config = dict(
    dataset='simulated grey scan slices of phantoms with and without marks',
    train_examples=122500,
    image_size=64,
    targets=['finding'],
    layer_scale_init=1.0,
    inner_norm=False,
    conv_stem=False,
    loss='cross_entropy',
    eps=1e-06,
    ema_decay=0.995,
    batch_size=512,
    epochs=99.5,
    warmup_steps=2380,
)
Rows from block 3 of a small image classifier, named by matrix and row number. Rows with one number belong to one neuron. Each number is 128 + 32 x the weight over its row's rms, rounded and kept within 0 to 255. All counts start at 0. After the name is the row's rms in percent of the matrix's.
After each neuron's rows are labels from the 100 images, of 14848, where the neuron reaches its largest size: "strongest on" is what is common among them; "peak on" is the class under the peak. Only what is clearly more common there than usual is listed. The data: simulated grey scan slices of phantoms with and without marks. In brackets: how many of the 100, against the usual share in percent.
# gate: MLP gate (model.blocks.3.mlp.gate.weight, 384x128), inputs 64-127
# fc1: MLP up (model.blocks.3.mlp.fc1.weight, 384x128), inputs 64-127
# fc2: MLP down (model.blocks.3.mlp.fc2.weight, 128x384, transposed), outputs 64-127

gate.53 100 [ 89 127 152 168 120 135 103 149 141  93  93 110 139 146 108 117 191 113 132  92 145  95 117  93 128 140 106  94 152 146 157 128  69 181 156 100 114 120 108 154 158  93 116  78 246 132 148 133 111 120 121 159 145  50 162 126 100 219 109  49 100 128 129 136]
fc1.53 098 [145 120 125 122  78 144 114 134  83  82 146 104 130 108 142 161 168  98 163 164 237 127 120 124 139 164 147 143 128 176 162 174  34 131 109  91 134 114 150 100 147  59 102 155 198  55 160 132 153 149  68 153  72  93  77 109  91 118 140  85  95 113 116 142]
fc2.53 100 [173 123 126 194 121  99 108 137 119  76 133 149  94 114  93 198 107 109  28 133 176 122  82 202 118 141 157 146 145 100 135 115 111 117 123 155 149 120 132 102  91 117 113 165 130 105 148 177  94 124 168 132 137 169 147 110 116 238 134 153  91  74 120 122]
strongest on: belly (87 vs 25.4); noisy (86 vs 29.6); low contrast (74 vs 25.2)
peak on: organ (40 vs 17.6)

gate.18 098 [ 69 136  84 117 177 125 113 117  93 134  93 131 138 123 138 167 198  77 161 110 167  97 142 110  72 175 130  68 114 149 131 104 171 180 141 127 123 127 127 111 152 139  81 116 141 130 155  85 111  64 180 138 134 103 137 115  81 101 122 123  91 145  81 104]
fc1.18 098 [137 168 100 146 158  75 148 137 128 184 118 127 111 147  95 104 159 128  66 138 213 154 147 131 148 169 121 173 122 158 110 101 101 216 140 149 133 147 125 124 143  49 183 127  75 129 120 167 164 169 145  89 111 126 190 134 141 112  82 109 126 148 124 162]
fc2.18 100 [141  83 157 163 116 112 173 140 101 176 123 120 199 129 149 152 106 105  99 109 168 158 128 143 141 234 132 113 163  74 106 176 154 157  80  70 120 165 165 142 143  84 111 116 173 123 133 138 127 125 135 133  90 145  86 152 108 116  81 130 185 159 108  62]
strongest on: dark spot (75 vs 16.6)
peak on: lung or cavity (32 vs 6.3)

gate.186 097 [137  76 113 126  78 132  82  92 154 130 155 124 168 144  67 102 107 136 148  77 187  93  87 175 112 170  37 131 145 162 142 136 118 190 110  83 119 126 111  98 194  90 161  92 131 146 109  99 151 141 127 163 155 115  43 116 162 112 177 122  97 109 115 112]
fc1.186 103 [189 127 135 176  85  66 146  97  98 120  94 160 148 125 115 107 203 120 125 156 167 128  65 130 115 121  87 185 141 130 140  87 116 132  45 142  52 148 140 131 115 125 140 114  89 106 174  60 102 119  90 162 172 135 181 154 151 169 120 144 110 140 147 131]
fc2.186 105 [127  85 114 105 161 133 153 152 226 130 136 100 177 127 145 141 133 185 207 156 132 126 127 149 129 110 165 123 111 128  83 167 163 133 244 163 124 152 179 119 156 157 117 139 117 168 154 109  85 140  85 132 151 125 137 104  91 122 126 113 139  55 122 157]
strongest on: ring (89 vs 17); chest (64 vs 24.9)
peak on: lung or cavity (50 vs 6.3)

gate.357 105 [158 109 227 146 100 130  90  88  76 158 151 183 141 178 116 116 188 100 115 172 145 121  92 124 120 109 180 128 144  87 135 129 144 115 114 112  54  65 156 113 112 164 121 109 105 172 118 107 151 117  97  77  95 199 153 183 133 157 116 186  88  97 119 161]
fc1.357 106 [171 133 179 152 125 109 133 103 129 157 101 165 117 152 106 106 134  84 135 117 101 137 124 137 123 109 132 164 103 101 155 136 144 104 164 171  70 127 119  94 130 124 186  69 136 184 143 130  82 186 152 110 109 174 131 142  98  94 138 170 112 128 152 181]
fc2.357 109 [146  66 121 114  97 109  89 175  77 191  49 155 113 136 107 125 119 135 110  67 142 136 143 139  84  92 133 152  86 116 164 133 152 108 109 113 147 137 161 128 127 101 163 132  65 105 167 195 133 122 207  82 162 118 114 100  99 170 167 141 196 155 128 128]
strongest on: chest (91 vs 24.9); crack in bone (89 vs 16.1)
peak on: soft tissue (60 vs 17.2)

gate.263 096 [121 123 110 127 195 152 158 153  88  84 124 103 137  93 101  79 107 125 155 162 154 168 148 113 162 137  81 162 138 143  77 121 170 103 135 140  99 140 104 166 103 101 187 159  97  95 131  82 248 109 109 165 168 144 135 138 152 117 108 111 156 114 104 144]
fc1.263 095 [126 159 149  92 167 167 113 177 114  47 161 132 120  89 157 151 158 127 141 132 161 175 126  73 133 125 164 173 143 130 109 118  98 100  97 104 135 163 125  91 116 133  80 150 148  83 147  97 156 125 179 127 114 174 175 155 132 122  53 151 126  40 116  92]
fc2.263 094 [112 125 148 140  77 120 139 141  67 214 135 155 101 128 126 158 123  68  14  97 136 114  63 101 142 117 131  88 131 136 161 138 186 123  85  84 110 168  73 166  98 134 141 149 152  90 113 192  87 162 159 104 150  97 142 146  91 125 143  74 195 178 125 113]
strongest on: side: left half (77 vs 41.9); crack in bone (67 vs 16.1)
peak on: organ (50 vs 17.6)

gate.88 108 [102  95 212 103 126 116 172 168 166 198 181 101 116 115  86 125  93 165 133 140 133 101 146 162 142 109 130 106 112  94 127  91 161 114 136 132 151 180 137 109 105 179 144 141 156 130 154  93 154 129 154 108 139 178  92 109 208 101 105 113  94 120  87 129]
fc1.88 110 [134 115  96 130 150  92 104  71 157  30 160  98 179 117 113 113 127 106  93 132 137 146  98 124 146 141 107 238 109 138 175  74 134 143 123  91 154  43  99 150 157 107 127 136  97 113 125 161 115  65 152 167 147 106 158 126 119 183 161 106 147 136  73 133]
fc2.88 110 [ 87 139 111 116 114 188  67  41  85 128 181  79 160 133 163 108 134 173 150 130 163 119 129 123 141 103  97 101 168 135  90 127 126  84 138  85 122  98 160 103  96 150 125 136 142 136 132 119 149 107 160 124 145 136 131 121 134 127  77 133 110  99 144 122]
strongest on: dark spot (100 vs 16.6); belly (51 vs 25.4)
peak on: soft tissue (60 vs 17.2)

gate.33 102 [109  91 116 129 148 160 159  95  97 115 177 129 128 144 142 124 184  86 128 162 164 145 154 157 159 165 183  92 112 113 134 172  97 109  87 130 163 187  97 100 171 132  94  80 121 108  87 151  87 209 134 138  99 142  71 115  92 126  64 101  82  94 154 116]
fc1.33 100 [156 145 138 110 200 111 116 153 103  99 220  84 146 168 118 144 131  94 133 121 115  99 138 101  52 139 168 168  86 117 100 120 116 119 132 138  76  92 133 116  68 195 147 150 157 100 178 141  82 144 167  45  96 133 150 148 175 100 146 161 132 102 111 134]
fc2.33 103 [ 81  99 120 108 109 115  91  95 178 139 142  82 127 193 103 127  76 140 239 103  98 152  48 140 138 150 141  99 112 109  83 145 156 136 200 172 130  79 157 188 125 188 127 138 154 145 155 114 128 143  92 122 175 111 130 121 115 103 134 100 114 116  99 109]
strongest on: side: right half (69 vs 41.6); bright spot (55 vs 16.4)
peak on: organ (45 vs 17.6)

gate.189 103 [141 156 166 114 116 213 154 106 110 138 130 171 112 129 126 101 119 143 172 166  92  86 126 123 115 127 107 142 197 120  99 104 104  60 134  83 139  87 114 105 143 135 110 189 120 142 104 116 140 167 124 140 177 163 172 133 129 104  99 122 151 101 116  97]
fc1.189 106 [ 69 107 112 192 124 141  95  62 200  89 112 156 112  84 201  93  97 167 120 134 132 157  85  88  51 146  87  88 105 118  80 108 129 112 111 144 118 127 151  83 126 135 155 138 150 102 138 115 149 130 142 125 144 202 127 136 139 180 140 139 102 132  45 130]
fc2.189 106 [148 143 158 121 115  77 216 115 154 114 138 107 157  96 229 124 141 153 100 168 150 143 108 127 165 110 169 129 174  95 176 163 125 175 121 119 133 106 122 151  96  75 130 171 186 141 113 108  72 138 153  95 149 184 136 132 126  75 102 136  89  95  86  92]
strongest on: side: left half (87 vs 41.9); limb (85 vs 24.4); several spots (48 vs 17.4); finding: ring (38 vs 17)
peak on: organ (65 vs 17.6)

gate.364 093 [127 136 120 113 163 155 111 112 165 144  44 158 137 138 114 133 123 113 114 122 112 173 116 131 121  66 154  48 147 136 136 105 137 158 141 148  82 177 119 155  99  83 173 102 131  89 176  81  82 134  60  97  87 188 159 147 124  58 127 112 103  81 107  75]
fc1.364 095 [102 162 100 147  95 135 158 120  94  74 155 130 101 107  84 176 161 153 125 134  50 124 147 127 105 105 165 216 112 123 104 103 128 114 144 142 138 121  81 116 198 147 133  77  60 121  47 100 130 140 214 178 157 108 123 128 192  94 115 166 127 142 136 171]
fc2.364 087 [ 94 176 168 165 105 159 139  90 135 143 151 118 120 152 140 144 159 116 137 157  77 112  92  84 152 143  48 102 189 150 199 164 136  63  86 120 149 108 120  86 179 169 147 120 125  74 146 147 104 119  79 115 117 166  89 161 153 151 161 114  99 153 117  99]
strongest on: dark spot (98 vs 16.6); head (68 vs 25.4)
peak on: organ (50 vs 17.6)

gate.366 099 [130 108 139  94 158 124 172 118 128 183  80  82 118 139 101 185 169 201 129  91  94 153 138 161 180 194 167 114 119 115 109 150  79 144 147  90 139 127  88 158 135 135 124 127 111 154  88 196 137 159  75 151  95 111  68 123  76 111 162 127 132 116  93 125]
fc1.366 101 [146 115  75 161 154 112  99 154 132 179 107 101  90 130 158 113  63 171 102 112 143 115 141 108 160 105 143 146 171 124  86  42 132  67 131  83 108 111 130 151 119 148 110 228 132 133 114 137  96  97 159 123 135 127 106 158 196 115 157 123 127 192  83 182]
fc2.366 095 [116  60  77 163 170  97 136 171  69 113 127 121  87 101 120 128 140 159  97  99 233 142 164 139 108 125 129 137 108 179 149 145 140  92 106  57 107 150 141  73  88 107 152 141 103  95 136 105 161 143 129 135 135 105  78 104 119 145 161  94  92 142 128  97]
strongest on: belly (87 vs 25.4); low contrast (68 vs 25.2)
peak on: organ (80 vs 17.6)

gate.293 100 [178 108 139 122  43  90  81 108 166 146 156 139  85 148  87  83 122 125 155  94 139  84 129 115 131 172 135 178 128 118 166 146  95 110 128  58  86 110 130 119 149  71 181 127 143 122 181  88 133 152 180 169 133  87 144 105 183 170 108 146 175 128 110  93]
fc1.293 105 [126  78 101 150 115  41 111  97 170  94 140 111  73 141  91 132  86 137 168  92 124 129 126 139 112 163 119 186  94 119 127 142  67 176 101  70  90 144 137  94 182 127 139  87 158  51 159  91 132 176 158 195 117  94 112 139 181 120 140 212 136 125  90 103]
fc2.293 099 [ 75 114 117 144 127 114 117  71 150 114 107  76  47 133  58  51 177 117 111 152 124 104  88 172 175 113 166 173  99 161 167 106 133 105 147  96 120 170 160 109 104  95 110 106 139 108 155  65 124  80  75 127 174 113 130 126 147 141 146 127 132  67 165  91]
strongest on: side: right half (84 vs 41.6); ring (83 vs 17); belly (73 vs 25.4)
peak on: soft tissue (68 vs 17.2)

gate.176 096 [203 120 131 119 113 137 138  92 109 122 126 120 110 138 165 107  97 108 130 124 109 100 179 126 152 119 139 143 168 161 131 102 139 134 103 103 154 116 180  58 130 126  93 122 118 186  89 149 156 110 107 217 171 119 117 144  96 124 119 174 116 167 123 125]
fc1.176 093 [132 106 164 139 149 128 172 155 111 127 144  97 128 126 135 156 167 125 130 173  88 115  82 164 112 138 183  81  71 171 137 157 124 117  88  68  84 175 148 156 128 177 146 121 157 157 138 130 100 123  82 159 119  80 120 178 148 124 109 125 126  97  94 128]
fc2.176 095 [ 92  93 121 141 137 173  98 126 135 174 127 211 104  85 138  66 142  93  62 125 168 167 121 175  93 188 125 171 129  99 151 130  99 164  89 108 112 152  35 108 141 141 162  87 123 138 121 116 164 131 126 143 106 183 130 122  65 133 111 195 143 135  98 132]
strongest on: side: right half (77 vs 41.6); chest (55 vs 24.9); dark spot (49 vs 16.6); finding: bright spot (42 vs 16.4)
peak on: mark (39 vs 0.3); lung or cavity (37 vs 6.3)

gate.84 104 [183 101 179 125 104 138 142 180  96  89 128 126 171 140 150 118 159 168 123 159 125  83 136 149  97 167 143 118 159  88  87 107 134 102  95 177 163 134 166 149 202 143 129  71 144 145  73  63 135 103 147 148 167 117 163 136 114 142  90 139 147 111 181 109]
fc1.84 103 [137 124 117  42 146 123 105 130  96 152 166 121 128 165 181  86 109 169 176  84 170  86 117  93 147 170 156  93  55 131 185 159  36 118  99  83 122 109 114  69 120 128 109 179 110 131 122 156  66 152 179 104 155 107 115  93 111 122 177 117  87 157  93 146]
fc2.84 102 [157 124 106 114 100 101 193 176 159  67 187 130 118 124 178 156 168 148  58 114 140  60 103  98 165 112 127 115 100 153 120 133 141 137  77 143 128 154 155 114  96 133 160 139  95 163 127  78 129 168 119 103  42 129 106 132 141 140 117 114  93  88 112 121]
strongest on: side: left half (80 vs 41.9); crack in bone (70 vs 16.1); belly (66 vs 25.4)
peak on: soft tissue (60 vs 17.2)

gate.269 102 [124 131 151 178  86 132 121 101 121  91 138 137 102 144 139 201 123 147 125 133 119 165 119 155 111 129 158 121  74  93 127 155 158 152  75 121 111 106 121 178  83 140 122 124 169 162 159 120 165 131  40 143 115 130 156 168 158 131  92 108 119  85  96 104]
fc1.269 103 [ 92 120 146  97 148 165 122 153 162 153 108 190 155  91 129 150 146 105 129 123 153 108 138 119 153 106 133 163 192 193  74  87 146 156 118 116 154 114 130  99 152 125 146  78  44 137 121 157  96  77 136 100 154 130 107 136  73 128 129 154 103  67 164 118]
fc2.269 099 [107 144  74 184 160  75 151 123 190 105 142 128 114 123 129 110 113 185 159 126 115  82  33  84 104  92 159 105 147 124 143 110 142 126 129 160 141 121 166 127 124 180  95 152 178 129 160  95 128  90 149 122 177 191 101 100  95 136 123 107  95  53 161 113]
strongest on: side: right half (91 vs 41.6); belly (90 vs 25.4); crack in bone (88 vs 16.1)
peak on: soft tissue (69 vs 17.2)

gate.50 092 [ 89 146 111 131 100 198 129 138 126 147  97 137 111 142 196  91 109 110 158 149 136 133 105 118 128 136 142 167 110 146 156 185 139 190 102 112  45 140 100 111  73   7 155 153 169 167 206 134  75 165 161  71 141 106 150  97 169 125 122 119  83 154 113 138]
fc1.50 098 [146 133 132  99  99 112 126 148 124 136 139 136 147  78 117 118  99 102 134 109 110 130  74  76 176 140 165 140 176 135 119  95 150 104 158 156 207  76  96 157  98 139 125 137  98 128  80 173 134  90 139 173 182 100 122  82 149 167 166 114 187 142 135 182]
fc2.50 095 [117 160 101 148 145 101 139 116 105 183 103 132 153 125 100 147  79 115 204 109  85 119 169 106  97 115  69  68 171 144 110 165  87  78 176 158  77 114 135 126 149 100 217  99 137 144 164 159 130  86  96  64 137  59 126  83  82  90 166  85 134 158 128 111]
strongest on: ring (94 vs 17); side: right half (69 vs 41.6)
peak on: soft tissue (42 vs 17.2)

gate.339 096 [107  86  80 162 179 124 138  30 164  97 151 138 138  45 142 133  77 118 128  92 123 165 129 173 127 119 115 154 105 101 111  88  94 136 136 156 129 180  86  92 153  94 141 162 151 129  97 127 183 131 123 112 180 155  41 153 117  48 158 140 111 126  67 148]
fc1.339 100 [101 160  99 163 183 105 128 125 152 128 106 140 143 130 152 128 139 159 168 108 109 132 141  18 100  99 123  94 104 169  84 101 122 239 105  96 110 114 109  85 117 172 136 139 162 112  96  96 125 120 186 131 160 145 120 119 107 142 187 149 165 101 127 111]
fc2.339 099 [182  91 186  98 102 145 123 165 118 145 150 156  98  99  90 142 103  77  80 102 132 128 171 108 122 130 151  90 142 147 168  93 146 117  57 125  73 143 108 163 150 154 160 143  54  92 143 101 148 145  78 110 164 125 143  99 146 131 137 152 138 150 134 105]
strongest on: side: left half (71 vs 41.9); ring (39 vs 17)
peak on: organ (62 vs 17.6)

gate.248 093 [124  97 177 115 117 107 174 118 105 130 108 140 131 153  79 134 130 108 127 112 146  76 160 133 149 147 100 148 109 170 121 110 124 148  57 103 117 103 133  98 147 108 137 161 200 173 120 120 115 172 166 174 136  94 145 100 147 149 121 166 139 147 146 108]
fc1.248 098 [154 103 114 174 128 116 116  83 149 102  79 100 118 166  89  80 127 113 160 120 167  76 102 194 122 125 115 129 154 116 183  87 103 169 145  61  98  63 105 122 109 141  98 140 134  96 146 100 138 152  94 207 145 103 113 125 186 110 136 179 118 140 141 118]
fc2.248 099 [100  96 141  91 131 175 138  79 108 142 153 110 137 137 152 137 211  81  76 115 142 126  96  94 148  93 103  89  95 117 115  76 133 132  74 100 161 172 122 125  91 135 178 112 111 121  93  81 107 127 114 135 148 128 175 146 145 130 127 168 150 108 130 151]
strongest on: ring (99 vs 17)
peak on: lung or cavity (43 vs 6.3)

gate.374 100 [163 157 104  97 134  63 101 108 146 107 163 104  90 115  78  95 134 134 101 156 116  93 134 147 132 129 115 145  93 134  87 130 139 146 140 129 104 172 118 145 130 100 168  96 135 101 102 114 187 110 147 134 146 117 125 164 138 127 122 147  94 105  41 125]
fc1.374 103 [187 130 155  43 113 166 164 145 134  94 113 211 200 125  86 198  87 121 155 120 112 114 138  66 108 119 110  97 128 114 109 168 134  62 142 133 176  87 138  87 162  85 159 131 141 136  92 169 112 136 117 129 131 165  63 159 165 106 137  86 112 150 145 151]
fc2.374 097 [161 166 120 202 130 154 179 102 172 106 102 162 160  91  87 103  90 117 150 121 188 129 169 124 128 107 109 183  75 164 125 104  95  69  95 175 166 138 167 123 152  99  88 120  83  87 121 155 118 128 132 145 158 174 117 100 138 113 106 186  42 107 133 180]
strongest on: chest (83 vs 24.9); side: left half (71 vs 41.9)
peak on: lung or cavity (45 vs 6.3); organ (41 vs 17.6)

gate.11 097 [134  69 161 139 105 161 103 117 148 103 101 149 165 130  94  86 130 144 129 147 167  91  85 186 130 109  97 100  76 131 131 149 140 120 122 112 109  92 101 116 205 107 157 143  89  85 156 104 208 124  95 165 186 146 169 112 147 151 135  62 110 155  86 160]
fc1.11 095 [ 92 108 163  74 136 161  78 177 171 119 196 158  95 133  49 151 131 153 112 166 113 136  98 101 161 106  99 148 134 160 132 151 148 125 145  96 134 185 111 155 147 122  96 155 140  80 154 120 154  92  94 116 163 187  90 147 138  79  89  93 130  59 121 148]
fc2.11 094 [ 76  94 125  94 174 113 141 111 167 136 113 166 170 186 198 124 109 157 228 134 113 190 119 125  98 198  96 131 117  79 100 172 143 151 159 154 142 126 138 170 109 148  81 168 120 204 133  69 159  97 125 129 158 117 142 109 127  93  44 127 137 140 128 115]
strongest on: chest (55 vs 24.9)
peak on: lung or cavity (50 vs 6.3); organ (43 vs 17.6)

gate.67 090 [166 161 111 106 143 168 130 118 151 169  54 120 122 208  43 163 105 145 174  93 158 113  99 151  81  97  85 125 178  97 134 113 147 147  88 159 105  84 153 140 111 177  90 153 133 109 124  95  67 158 135 134 158  93 132 122 155 116 117 160 119 132 142  72]
fc1.67 100 [ 88 127 100 165 181  72 152  97 100  90 136 159 147  94 163  91 182 115 110 124 148  77 133 166 151 148 140  63  86 136 177 121 119  77 131 111 101 114  76 126  97 152 139  78  90 132 116 128 202 139  96 104 172 104 127 143 165 152 119 107 187 106 151 100]
fc2.67 097 [ 98 126 139 220 127 104 202 151 172 117 116 130 143 112 112 146 126 129  61 147 112 122 151 122 116 111 170 123 129 134 175 104 114 148  59 109 176 162 123  95 114 115  64 172 104  70 119 105 170 101 149 186 111 169 151 199 154 126 127 153 106  93 165 122]
strongest on: belly (54 vs 25.4); crack in bone (52 vs 16.1)
peak on: bone (64 vs 2.4)

gate.227 107 [141  69 142 120 185 140 159 179 133 163 111 103  73 172 120 134 135 136 133 104 143  83 121 122 131 130 152 112 150 168 134 120 180 150 140 149 108 161 130  48 102 131 114 145 152 129 159 116 159 136 119  73 150 138 129 119 192 176 112  23 127 140 120 165]
fc1.227 111 [134  86 134 110 125  93 181 131 152 135 140  80 142 130 141 135 167 141 162 174 155 143 112 154 113 177 137 139 163 121 134  72 159 190 141 142 196 111 116  63  70 112 108  91 137 145  77 153 133 114 110  92 131 126 131  75 155 119 120 138 125 147 108 167]
fc2.227 113 [146 108 147  65 143 144 160 115 176 129 115 142 112  95 115  95 104  91  84 140  88 164 152 154 128 101 144 139  89  98 107 125 142 178  42 134 141 137 131 110 120  93 107 186 208 126 133  94  79 104 147 159 127 133 160 150 120 168 122 185 155  90 133 158]
strongest on: dark spot (73 vs 16.6); side: left half (67 vs 41.9)
peak on: organ (49 vs 17.6)

gate.383 102 [101 112  82 197  95  97  87 167 161 136  68 108 158 183 116 114 144 110 149  61 173 162 117 172 118  84 116 142 135 163  57 104 125 181 100 118  93  52 124 134 190 139  76 102 125 132 150  97 180 150 137 165 157  98 102 146 106 109 118 136 118 109 126 130]
fc1.383 101 [ 98 103  81  99 189 128 124  83 152 164 147 161 182 118  84 129 112 195 120 113 102 128 140 171 156 170  99 157 177 103 140 170 125 149 144 159 157 114 108 104 121 102 166  50  59  95  82 142 124 164  96  99 120 137  75 173 127  85 115 127  88 123 131 116]
fc2.383 103 [137 104 114 151  97 173 123 121  95 147 142 156 144 135 105 159 124 114 134 102 175 136 150 104 201 186 146 181  96 141 171 137 141 120 169  81 154 146  93  77 120 138  95 102  84 188  41  89  44  95 159 136 141 182 118 105 166 118 139 198 207 147 138  95]
strongest on: dark spot (52 vs 16.6)
peak on: mark (32 vs 0.3)

gate.322 096 [105 145 159 117 110 128 129 158 103 167 163 124  69 163  41 151  59 185 164 121 149 106  90  85 170 149  63 130 138 140 125  93 176 123 105 107 166  94 133 138  97  67 125 174 141  91 160  88 132 111 135 153 144 136 136  77 133 150 118 148 153 150 103 149]
fc1.322 100 [146  87 129 130 138 142 109 181 138 111 160 119 109 154  95  80  91 133 135 170 106 118 175 145 173 132 126 163 135  75 163 135 125 131 167  73 101 108 154 175  92 135 110 154 142 130 184 105 225 130 147  79  79 110 141 153 151 107 103 160 167  81  83 121]
fc2.322 101 [ 86 137  81 167 100 146 140 158 124 189 104 126 170 129 102  91  92 130 167  89 136  93 139 150 103 102 139 161 131 186 153  92 183  97  80  64 121 130  92  78  85 126 141  91 106  61 101 162  84 141 144 177 115 189 205 166 111 138 118 163 117 164 176 141]
strongest on: side: left half (83 vs 41.9); bright spot (56 vs 16.4)
peak on: mark (34 vs 0.3); lung or cavity (30 vs 6.3)

gate.378 097 [167 131 100 150 132  93  99 131 110 137 137  70 111 100 123  94 155 107 127 110 175 210  97 109 137  70 130 133 153 145 139  99  99 154 117  95 109  98 106 127 105 165 126 141 150 120 123 144  72 106  66 121 158  94  78 150 120 164 200 124 197 118 113 186]
fc1.378 093 [118 153 157 118 165  82 161  84  61 204  85 119 109 116 131 116 166 112 160  91 173 168 146  84 147  80 174 171 162 194 153 135 136 138 178 109  36 162  80 144 106  94 124 118 114 108 104 176 125 118 113  99  95  61 140 126 126 127 110 107 152  87 164 208]
fc2.378 093 [136 103  72 129 147 165 117 127 102 167 134 117 178 148  60 148 116 148 195 126 153 155 148 157 165 126 190 157 163 129 104  96 153 167 234 164 107 132  91 108 120  98 190  45  98 188 108 147 107 161 111 115 128 121 164  89 154 149 117 133 130 121 148 121]
strongest on: side: right half (67 vs 41.6); crack in bone (65 vs 16.1); head (55 vs 25.4)
peak on: organ (86 vs 17.6)

gate.91 094 [138 166 138 179 157 132 142 204 136 113 111 156 137 192  93  81 122 155 165 133 133 148  95 169 125  78  58  85 122  79 120 106 102  94 129 136 110  95 124 136  50 178 163 161 100 110 152 146 153 102 175 129 180 101 147 114 169 115 162 146 102 129 156  97]
fc1.91 098 [144 160 154 173 139 133 129 103 122  79 111 135 147 139 126 132  89  86 109 114 118  97 107 159 137  85 100 157 159 212 184 154 199 175 116 129 123 160 161 144 124 125 128 119 153 110 120  81  99 166 151  38 142  85 168 133 142 155  99 164  80  84 136 152]
fc2.91 096 [110 145 139 138 113 138  74 159  89 146 107 124 135 166 137 177 138 131 104  77 143  58 160 140  91 122 151  79  90 116 105 190 162 114  87 129 143 153 153 138 158 150  89  84 112 122 117 138 193 147 109 163 110  58 120 122 101  65 150 118 160 162 111 159]
strongest on: side: right half (76 vs 41.6); belly (54 vs 25.4); crack in bone (43 vs 16.1); finding: ring (42 vs 17)
peak on: soft tissue (55 vs 17.2)

gate.297 106 [ 91 105 108 131 168 126 110  89 129 152 123 169 176 150  86 111 134 116 117 131 106 101 137 136 109  98 166 127 178 102 135 130 153 147 138 144  77 104 153  97 128 124 143 142 124 157 117  93 118 169 120 188  99 137  93 192 145 142  95 152 151  82 169 125]
fc1.297 101 [144 173 135 152 148 107 238 156 130 130  93 144 158  99 149 141 111  85 110 127 109  80 124 168 109 129 117  97 139 119 122 121 133 118 137 106  87 140 130 161  79  66  89 151  74 148 148 109 141  80 158 105 189  78 104 128 120 133  97 151  98 117 116 162]
fc2.297 101 [151 157 161 116 178 152 145 149 201 121 162 151 159 127 141 134  98 142 194 197  69 140  87  92 147 110 129 123 170 140 130 140 112 136 183 182 134 137 120 166 138  82  76 123 132 169 163 145  84 144 133 130 155 115 139 120 137  78 115 122 117 107  70 136]
strongest on: chest (100 vs 24.9); crack in bone (44 vs 16.1)
peak on: soft tissue (69 vs 17.2)

gate.26 105 [ 98 114 174  97 101 140 104 113 144  99 106 151 145 128 127 111  48 167 128 115 109  67  91 128 111 102 134 109 110 177 123 136 128  73 145  87 130  88 155 103 143 153 125 174 131 160 176 159 181 172 132 156 142 171 129 155 160 137 163 102 157 162  84 123]
fc1.26 099 [ 96 137 127  98  79 145  80 123 123 127 193 149  97 118 136  93 155 125 116  88  83 110 144 110 144  99 189 158  88 177 150 131 127 108 122 132 131  94 102 100 128 142  64 124 117 159 140 149 139 168 171 143  98 118 118 105 110 148 125 128 153 173 167 140]
fc2.26 101 [124 125 111 114 161 118  91  94 137 122  95  92 117 155 153 129 132 163 155 145  66 174 123 126 106 181 148 112 121 161  93 170 162 142 255 139  59 163 126  90 173 119 185 138 127 148 125 109 124 160 101 103 138  92  80 127 113 120 149  86 177 144 135 113]
strongest on: chest (100 vs 24.9)
peak on: soft tissue (87 vs 17.2)

gate.208 095 [105 133  60 161 147 146 129 134  99 117 117 143 117 172  71 130 176 168 151 118 156 124 121 142 103 165  85  96 111 177 134  93  88 180 126 141  99 135 129  86 114 174  89 114  75 119 124  96 130 116 136 103 145 139  70 137 118  95 194 140 172 122 155 168]
fc1.208 094 [143  96 139 156  67 129 120 140 146  94  70 106 157 157 132 110  99  84 146 120 168  75 117 135 152 145 104 123 151 160 137 143 133 145 164 145 160  90  86 134 120 148  78 165 115  86 121 106 133 139 112 129 130  48 160 115 107 115 126 127 138 147 155 136]
fc2.208 097 [111  94 139 102 120 160 155 112 120 127 141  67 112  85 119 118 112 157 140 138 173 144 174 139 164 130 153 135  92  81 158 120 106 165  13  75 142 144 108 107 148  90 130 156 154  70  61 112 145  76 159  80 112 175 142 134 151 150  73 162 161 158 185  95]
strongest on: ring (70 vs 17); limb (54 vs 24.4)
peak on: organ (66 vs 17.6)

gate.114 099 [108 129  94 115  85  93 125 149 136 105 141 166 108 216  75 110 145 159 103 130 145  70 117  99 126 133  70 173 151 139 140 161 133 156 103 104 151  71 165  95 169 101 186 166 135 112 126 118 186 167  90 141 140 158 155  99 186  69 163 168 151 153 162 101]
fc1.114 102 [156 157 147 138  77 136  91 160 125  77 128  94 143 207  72 101 104 105 167 151 163 101 164 168 127 127 110 111 146 115 150 133 163  93 134 141 127 102 201  84 106 167 126 134 103  96 153 105 102 143 133 127 128  67 124 149 134 185 103 154 146 139 167 104]
fc2.114 099 [104 101  95 145  64 178 147 105  68 165 141 132 145 133 137 128 165 129 125 194 154 108 112  98  87 156  99 117  97 151 117 107 176 138  83  95 136 122 134  77  91 155 162  72 170 134  89 134  72 131 130 153 107 115 194 188 160 114 147 162 149 118 148 117]
strongest on: chest (74 vs 24.9); ring (44 vs 17)
peak on: lung or cavity (35 vs 6.3)